python train.py --model="audio frame classifier" --dataset="tunes sung on syllables by a formant synthesiser" --train_examples=39062 --gain_aug_db=10 --noise_aug=0.01 --n_mels=64 --hop_length=160 --input="log_mel" --spec_augment=false --win_length=512 --num_classes=63 --output_stride=2 --arch="crnn" --norm="layernorm" --activation="hardswish" --depths=[1, 1, 1] --kernel_size=5 --stem="single" --widths=[192, 192, 192] --rnn_width=96 --rnn="lstm" --bidirectional=true --rnn_residual=false --rnn_layers=5 --label_smoothing=0.05 --optimizer="muon" --muon_scale="original" --lr=0.034 --momentum=0.95 --nesterov=true --orthogonalizer="newton_schulz_5" --adamw_lr_other_params=0.0024 --steps=2200 --batch_size=64 --epochs=3.6 --lr_schedule="cosine" --final_lr_fraction=0.01 --warmup_steps=220 --weight_decay=0.1 --adamw_weight_decay_other_params=0.05
Rows from block 4, named by matrix and row number. Each number is 128 + 24 x the weight over its row's rms, rounded and kept within 0 to 255. All counts start at 0. Numbers have three digits each. After the name is the row's rms in percent of the matrix's.
# weight_ih_l0: LSTM input weights (gates i, f, g, o stacked) (model.rnn.1.rnn.weight_ih_l0, 384x192), inputs 0-47
weight_ih_l0.246 096:083151089102108109123126114151117140127103143121113117138131104167167099136052109102144168125107141135129177128119112113100166136099136196116130
weight_ih_l0.247 095:102115164185137128148134127134134097125123128151127146132195111179120123162125128124115122134141136146112111093156139134148111173140157116147108
weight_ih_l0.248 100:097147075135123129111099089139106112187177173142153106120116134176146129110135115151139180123138153149152143148127133144157151118100130091128129
weight_ih_l0.249 099:119134117130111136144167121113136136158106143134136129116136114165166110131155116111125158109168142139108136125144106142120116121158154097182125
weight_ih_l0.250 098:108108141070118125131130150143106117131097134144105117160099131079143128153097121111120131198085097103164134144124129126089159158156137125114136
weight_ih_l0.251 103:148124074174150128175111143146097101147096156148133094134110094126122116115141136126099061127146114134109138108111135121156072131152142171137139
weight_ih_l0.252 105:145114107106144169129122106091129113149133107149124110125135116148134127114132129148091119132153154143139127139113149099111092126114132086146150
weight_ih_l0.253 092:151135121143114142106109134124176134157161153143141142132132100108163148098158132130144136115169154090116176105110130103158117154127167148116130
weight_ih_l0.254 102:158071154162160111204133149135158165116113130064130122176090173121104124088139155096118098087123139153159076141130124148110130113113070076133150
weight_ih_l0.255 099:154124132104120126193150111136104136157106146191171143052099137106135122107129125135104152166128131111127126112164097148123156133166138149122109
weight_ih_l0.256 087:144120174172170094117107141135130114132120123155141096070148118150122141121140130147137123097106045138126131089133151131153149213141150144134116
weight_ih_l0.257 097:139108183149127108161083128147094104073151193097113120110109152149145128140107102146141133128120131146148090111136117117115136119095088114087133
weight_ih_l0.258 098:103147175124113132166102099141107089141146124123130146100134152156105142153147097084156133105123146108101128110136134128147116137120151119096104
weight_ih_l0.259 103:113101110123136080141117109158095099079133103144113127127099100127120123144143122153160126130107166187159119149100084119107121160112105175114128
weight_ih_l0.260 098:128111129124123155145127136114116136128116144106126134163107095111149128163142121120127143130129132146098162114095110138142132101054092110091099
weight_ih_l0.261 107:162158157122163126093123157097118154117107118141102118112144121138076126102158138134137122111137154179098148154144117111103096169133130117120137
weight_ih_l0.262 102:089128132124174096125177123099124154106159124173123115173102129150123107150120110132109152210156118148130136113123131166154137153104119157141088
weight_ih_l0.263 096:089133131132157147139093131087103127105097165099147088151152137105113098130129137117150120122179156150145125097169117130133125131137144145119142
weight_ih_l0.264 098:128137099159130110157119119151110127147109105131106122123119130185123129126117133078114101113115118174143148179145102145140163111134106116091143
weight_ih_l0.265 095:113148115154107138144109106147133132158145115158117114201100149218128143154121118165102119098105145125127134129163119105112100095115108132104143
weight_ih_l0.266 096:089132125114134093089140080180174114162170100158153104108106136105146129112115108200107219124106105125129139118111120115123127091130110099144105
weight_ih_l0.267 099:153090148091129107161126132121142098133121144143118142115122136119123109091140103130141120127140149111143171123109110183122083161113120117164148
weight_ih_l0.268 104:122133134120118108142131120128125119134168105130124124022128126149161174121132100138159138159124140158139145111131116118123138091100101156112120
weight_ih_l0.269 101:136121095134143111117118125159122109123113109074110144128155075102113114143143136126152067117130144085112126170115145126130147154125112106110087
weight_ih_l0.270 103:150137182107131136134121075157136081135121127084146171100115127151169119084149101138116139158114141176083142107129165118118129101099169101119181
weight_ih_l0.271 094:144116100093123146093109084142129148126110076108141112091188124181115110116104151138137085120145170103116128179138125083169136153141156084141124
weight_ih_l0.272 099:156124120106141133078126161116121100087157177117109137063112119161122124131103166162138078144155116090140124110148151160122110106199139177144167
weight_ih_l0.273 097:110128150143116113101131107140131145132132104103116118118122054134093137132144127098141121166115124165100120116107115164099126128143118103141141
weight_ih_l0.274 099:100160093071182150094150124127147129091104116121091101150146125133146118164159140127104136141107143157131116125103114135150146147111114145118108
weight_ih_l0.275 103:130083152156138118130149105134113109142144082142129140144100125076129145149146131128126145156138121134093111108100138119131134161124144111155165
weight_ih_l0.276 091:130158129143104143122153128140093099124101103131184112170110121146124111136170114154089113135120136139116130149109184100153114132126121086171113
weight_ih_l0.277 100:086164128131144166134178142098153148094192085125127129095131154119127108093141127126133113149140098121120116133098121132119149124088099104157152
weight_ih_l0.278 094:135129159134124111118150105157110108104134155157166112141128131137110118162130119145152132117120125127147155161120146130128143131131120104133158
weight_ih_l0.279 098:127140113158117141132124132176126124076134164127121114119136143100117110120138127172145112100136144159113114112117136109127153115146144153126133
weight_ih_l0.280 098:106114094110124131167154109145116123124147127123061122138140141125143166152142120127160123142147087108116086115122121106145132156145095171130154
weight_ih_l0.281 103:148099134102135143138138118111120139125129148078161139163148122133123172109127106111141142082138160121128148163129096159164157108110105143141135
weight_ih_l0.282 096:172100148120126106113143104128121137140129139095140099146102122090089136140118108143090143220133118157135146145126130152142130114120132050116087
weight_ih_l0.283 102:139134107126104154144165132121150111146115153134122141133146110119115116115091110146123193125148133118125144142105124132119158160141191149149154
weight_ih_l0.284 099:131116150091098156115179088149137126135128136102113146145133181165134131103113097139112114081103140185096135170123082119157105090104150125098133
weight_ih_l0.285 101:128132115120129135113146146080133114126122088134186139126147122164134125169087114088095137176105134107116126151118151094114148147121101136157143
weight_ih_l0.286 094:149153115124138115148130191125159134134125214157129124113129091153182125144075128126104156155140040117118101138098151143152138071116138099109049
weight_ih_l0.287 101:089162098143147174147120132109161078111126107140095135143123215156132157110103116116150129104119169123162106139130149142102169124127120157096119
weight_ih_l0.288 095:124142105144143135139094160096130136118112134124123125146089151167150122138136151117114098089079147109135158138117124136108084097126144168095122
weight_ih_l0.289 098:090105111117142122124141104147157105146138088154113131165116124155126100087085133105097119099102109115117133112129124154145151149172105131153092
weight_ih_l0.290 086:087122164118121103152109118131112150096160132158137137116100129092128132136118182142102144167100118102141117117089160117133161146139134121132167
weight_ih_l0.291 105:143112157085091120116125095156117158145134142147117157129135109111149145106141146090106113151109151160177197133174138115170127137126127134111098
weight_ih_l0.292 093:152129126148129139150119119087156125128085120099066129144110150213184086131158124153139099130140111123134131119166130139132116117115095160151154
weight_ih_l0.293 092:089126146141151139169116101106156148109126134121117093162103104106133107118133142111105129178163110101104141124155090128069185144115113119137109
weight_ih_l0.294 102:090092081132187094141128126139141153101133113128146109189112164099146134114107128136113128141117143171145128095115141135101120109192112146144121
weight_ih_l0.295 107:131154100116125122129135099139110098143156125143112146129115109127116097081107100139159159134089170098140126150112116155180145083121126138123145
weight_ih_l0.296 090:170107120143150178117094129076129136147144133131153139165126093133125106108109109107086137146148154100097177129041160111112121159114120145136138
weight_ih_l0.297 111:126125116132112110104098128150146096136126097098156154092146137108178106103087167152134155162117182163127163105115135126127132129107115165142152
weight_ih_l0.298 104:132103133108123082165140120097148130105145135094154112120149116120153115142098164123130134106131157161108116130147110125129105125093133172106142
weight_ih_l0.299 104:120133130152139150146142145153087136107140142094121156159123113101116152070106093143097138148159133158080098137061117119139100094130142115135136
weight_ih_l0.300 105:119154105127127149135075138117135087127145139166124104126112107105157136140136168128139158149109075103127107145085141170076109143162098140113099
weight_ih_l0.301 090:129127084132110113129131120129111121120145173170155163109091172109166112109124129166116133129129123172114154035125130123135158159120142170120107
weight_ih_l0.302 098:153155154113147142138125132141135154134128123128113112123107117137097119105066139135114107148099102106104179140096128157144122123117154109087134
weight_ih_l0.303 099:160124111091091123135092156153139103129144157141107101122169107134083108115128164105133143113114128113102178130102127117156112142106116147114123
weight_ih_l0.304 093:112115095171123179154129137118103122097140093126126158077113179112174124109187160159137112107087135123112147116131126105105172134117137083158102
weight_ih_l0.305 097:134103096165092080168149112119158176092140104155118114112101131145155151128137163103149143099105162162104098110123152147096102122101103128077126
weight_ih_l0.306 102:161109132171171156120161144107127110133124151123122136113161143125064072095115175151150077155128126143151116121138122119104134131161173150140146
weight_ih_l0.307 099:139134131103119120118073140115111116137128143155159115116183136132148120129170120148177129133147153163091165110110144113161099145092110083109124
weight_ih_l0.308 106:115116168132120136118089141094131101151122109146131141098157113173127142129108125150112128131159138108141140117123097126116158111107091131144113
weight_ih_l0.309 104:144140136136152129094145120130157116113134150133169133054107129085168129123125110118104167127130137123149140090094103131148132185143132149121131
weight_ih_l0.310 099:119141143107130121123106121096120124174133115156144113154132093138117153103131123097097121125133098150163090133116142137136140094122091146126167
weight_ih_l0.311 097:134111101114119151133132129086121090121130100117122104147155144170141131126094130122078145114114124156127135116105144103074114157155138146174144
weight_ih_l0.312 098:128114120134106154140143117138139129131096121097128146128133110169138146121131102104126132120081084111106123130103140113162114112151116093107129
weight_ih_l0.313 099:083141115152147139085155087124108138115108107103143141070150155149129150115113145129117104097126116122124151125152074143121165135136111111147132
weight_ih_l0.314 106:072127118107163155146104164142147109104120131154115152117144128109124129130114118113127144125132160093103136118096144100101112099127112157127119
weight_ih_l0.315 097:157111129114101101119171128150134131161147144140145133110149113127123127111144152100147156181158118125127142105168123124150144118116087126087116
weight_ih_l0.316 101:164144163156143103101094143132122099108109124099142111175110131125136138100112133164165120132121116094119108090072147135108188148101088155129109
weight_ih_l0.317 096:119067103137122097163092153136162132103157108132100138186124123076135125066129131156141113151133113058147148149139113135141146112134149101160112
weight_ih_l0.318 103:115146111144135149110128073116140090086101145116140159146119152121118120119138117150151106102129118164182088125096140121154100134125145149133106
weight_ih_l0.319 099:109146120103180128141167138161129100110152083060119121159096127158121135153121111118151117147153139142121112117109156127096149125139119122118104
weight_ih_l0.320 101:101135102116111133119123124140129151140098139163130103111155152138099113180126143119105124171131089142137106092081147147096105124114121127152143
weight_ih_l0.321 097:145130132164126123138084153149119111143144159130133119098097157117160107099165137115162135125124094077134112142069124110101133123100057176110122
weight_ih_l0.322 101:148134138103145119124115100121169144130130089173132143119141115094150128140113112135128134114122153142146157119104139124185124125174143181180155
weight_ih_l0.323 094:114144107114113085138142068111081133146139119144157143129126116106116098124151124155136122086102141121070128141095083097142070164070129097149139
weight_ih_l0.324 098:142130144130123106109124163132136097083129143088111104135152145166128113137148088160097158154172146143169152130144164147118139114120086113141141
weight_ih_l0.325 105:181130107130149120140102143099128169155117115150143098158125139117125131116114144153083099165111154132122118139136128134140088141145100131127131
weight_ih_l0.326 106:109138124135161107069139108134149094136148149127155110089105108092133148115154161128143162076115068107121142159140105153157145140156105105136078
weight_ih_l0.327 102:120143090169151114125133149138154133103125126076130093154120143168122116094116135117126078163123125160130130137102121126146128102121121143111183
weight_ih_l0.328 110:114155119116142131110066118125163103163133152101121162092181146193115136116102127101159132106110135130164130115141129134138133136132156193168120
weight_ih_l0.329 104:096099059156164142138091128172085090143125099182176144071112119126141158103059112127102134153151111103119127143109130137166117143131124144119158
weight_ih_l0.330 106:113130112143122128112124152104135094080105124140136119144109146122144128128129134135157112135157140114161102095131130063062108109118138156121176
weight_ih_l0.331 101:113165099163149140138176115119200118132129139124110129135149144103151142041152154116119107107128148150104112111085107118058146167128124133118142
weight_ih_l0.332 100:135117115135124117182135090101151133121111166127165120148099086111091104136121137130126113107099140179135137145097118123161106114175160103101121
weight_ih_l0.333 103:106108135100137078108097109133114113099128149170144115144164118137137123113133153144117137139086190125129150159111117123136161121135168132152124
weight_ih_l0.334 107:126149162108111118142083122147128138138124117165136113100128159115094133085174113129152140163116160053105144152093137155133143149188200097117138
weight_ih_l0.335 105:116158118129126156115105161160129123152099133174103172129072059147135168171120100131147126151153117125157120122128131136123113133130109162127120
weight_ih_l0.336 104:128113141132144114100120135089128094096158182114125126152141066106127123137129103134152165099157136133104147112149138131089133129118165145158094
weight_ih_l0.337 095:120107102175084120103087101132110083114109135182106106134153089135179113129144112150144144180142140107091161095139156137142126149102165183155118
weight_ih_l0.338 106:124099092129090130152149134084141126172124094157130146107146112094151126118101100126112143179133118166081142139127138134147120141152098084123119
weight_ih_l0.339 089:103162149124144124122146139164139118150119096103117121149108102137138133081105117164123116109130102166111168116089104161108170114113121132122136
weight_ih_l0.340 107:088124159105099100110184097195157141094104143171108108141125099144127139105126149134125101121123208096117129129095141121157129140091147094102098
weight_ih_l0.341 104:121162103119155149108130164121124114146102143134166114103143103108066143159193114123164116084119122083150167132134131124095141119134105144141169
weight_ih_l0.342 101:125137139164116104150096180183087121141163178123105111047133127148159099168076148110138160126127152112142135141115135143096150129158110163141127
weight_ih_l0.343 092:157134101127148126151125142090151104118095152090084114129123137150164091131110107146124123078156139094159135106087138130118089145142128128125107
weight_ih_l0.344 100:061165148111121104111174155100155154090083116177121126146083134120145121139126158114155129171135114127158147129087098112059128135138122143127097
weight_ih_l0.345 098:080152070093124126175091140054115158181100140093107161122117134106117127087099104149110188147097126132160116173095142120125130144168165115146135
weight_ih_l0.346 091:112108115144099088085123097142132073115102133128092168121129116116166172129211112132103077116120164157121132147101119114174083145133107110093118
weight_ih_l0.347 097:093104127144148156128124090120113130123150181184119102132133130174145134150140129116123114081135140132061108154125178089137076101137117126092113
weight_ih_l0.348 096:120121112164137119140144163106152100136155174114130130132154159160160133111074117072124144116167153152151132092108099166153141133110153114124128
weight_ih_l0.349 109:121119143155146132136096125113151139110144146104137148140136119100117123112086124146142135116137129187101174110102160114108128144097149122128103
weight_ih_l0.350 104:128134130119118116098165085112161097140131115083125111155156109118096170135162113105110131162103117167137129126106157112075140186106135087169157
weight_ih_l0.351 100:144133134158142095151112104098115105133103121114118109044138123160123118152099111128107170108135094143115107128144129129150146158113141065138103
weight_ih_l0.352 106:142168181145118113141127124129150129128152118180143113147133181072140132045105106120129113114160138127086143164093116089097131148128101119119146
weight_ih_l0.353 110:096127136129152131113116129066179161111118142110132102092116172163072104121102162131131140102127109169155128116114119136140128142143097122124120
weight_ih_l0.354 105:155115136121164141115090096119130127160164145150097090156158078134094086136144182171166091114161134116107143126103148138150122196122110133094112
weight_ih_l0.355 101:126137114140164102215117122128156130126127115065173119124149144179111152154116110131106157074120120150094132103131129101139106126154124102143096
weight_ih_l0.356 101:105122101132134154087090091162110109108137147122108147125106139122139085128134114136150143095141149192137129121109112113146110108114080117135111
weight_ih_l0.357 097:124106119077117130147111119145085089107159179148119125118128139148113104134102124128123155087118158139081111151115124113157095132142199114132129
weight_ih_l0.358 098:130159102111121174104127122116117178140144114135123181141131138136093126142102119096149122114127141104143110116149143113085131159113166127127121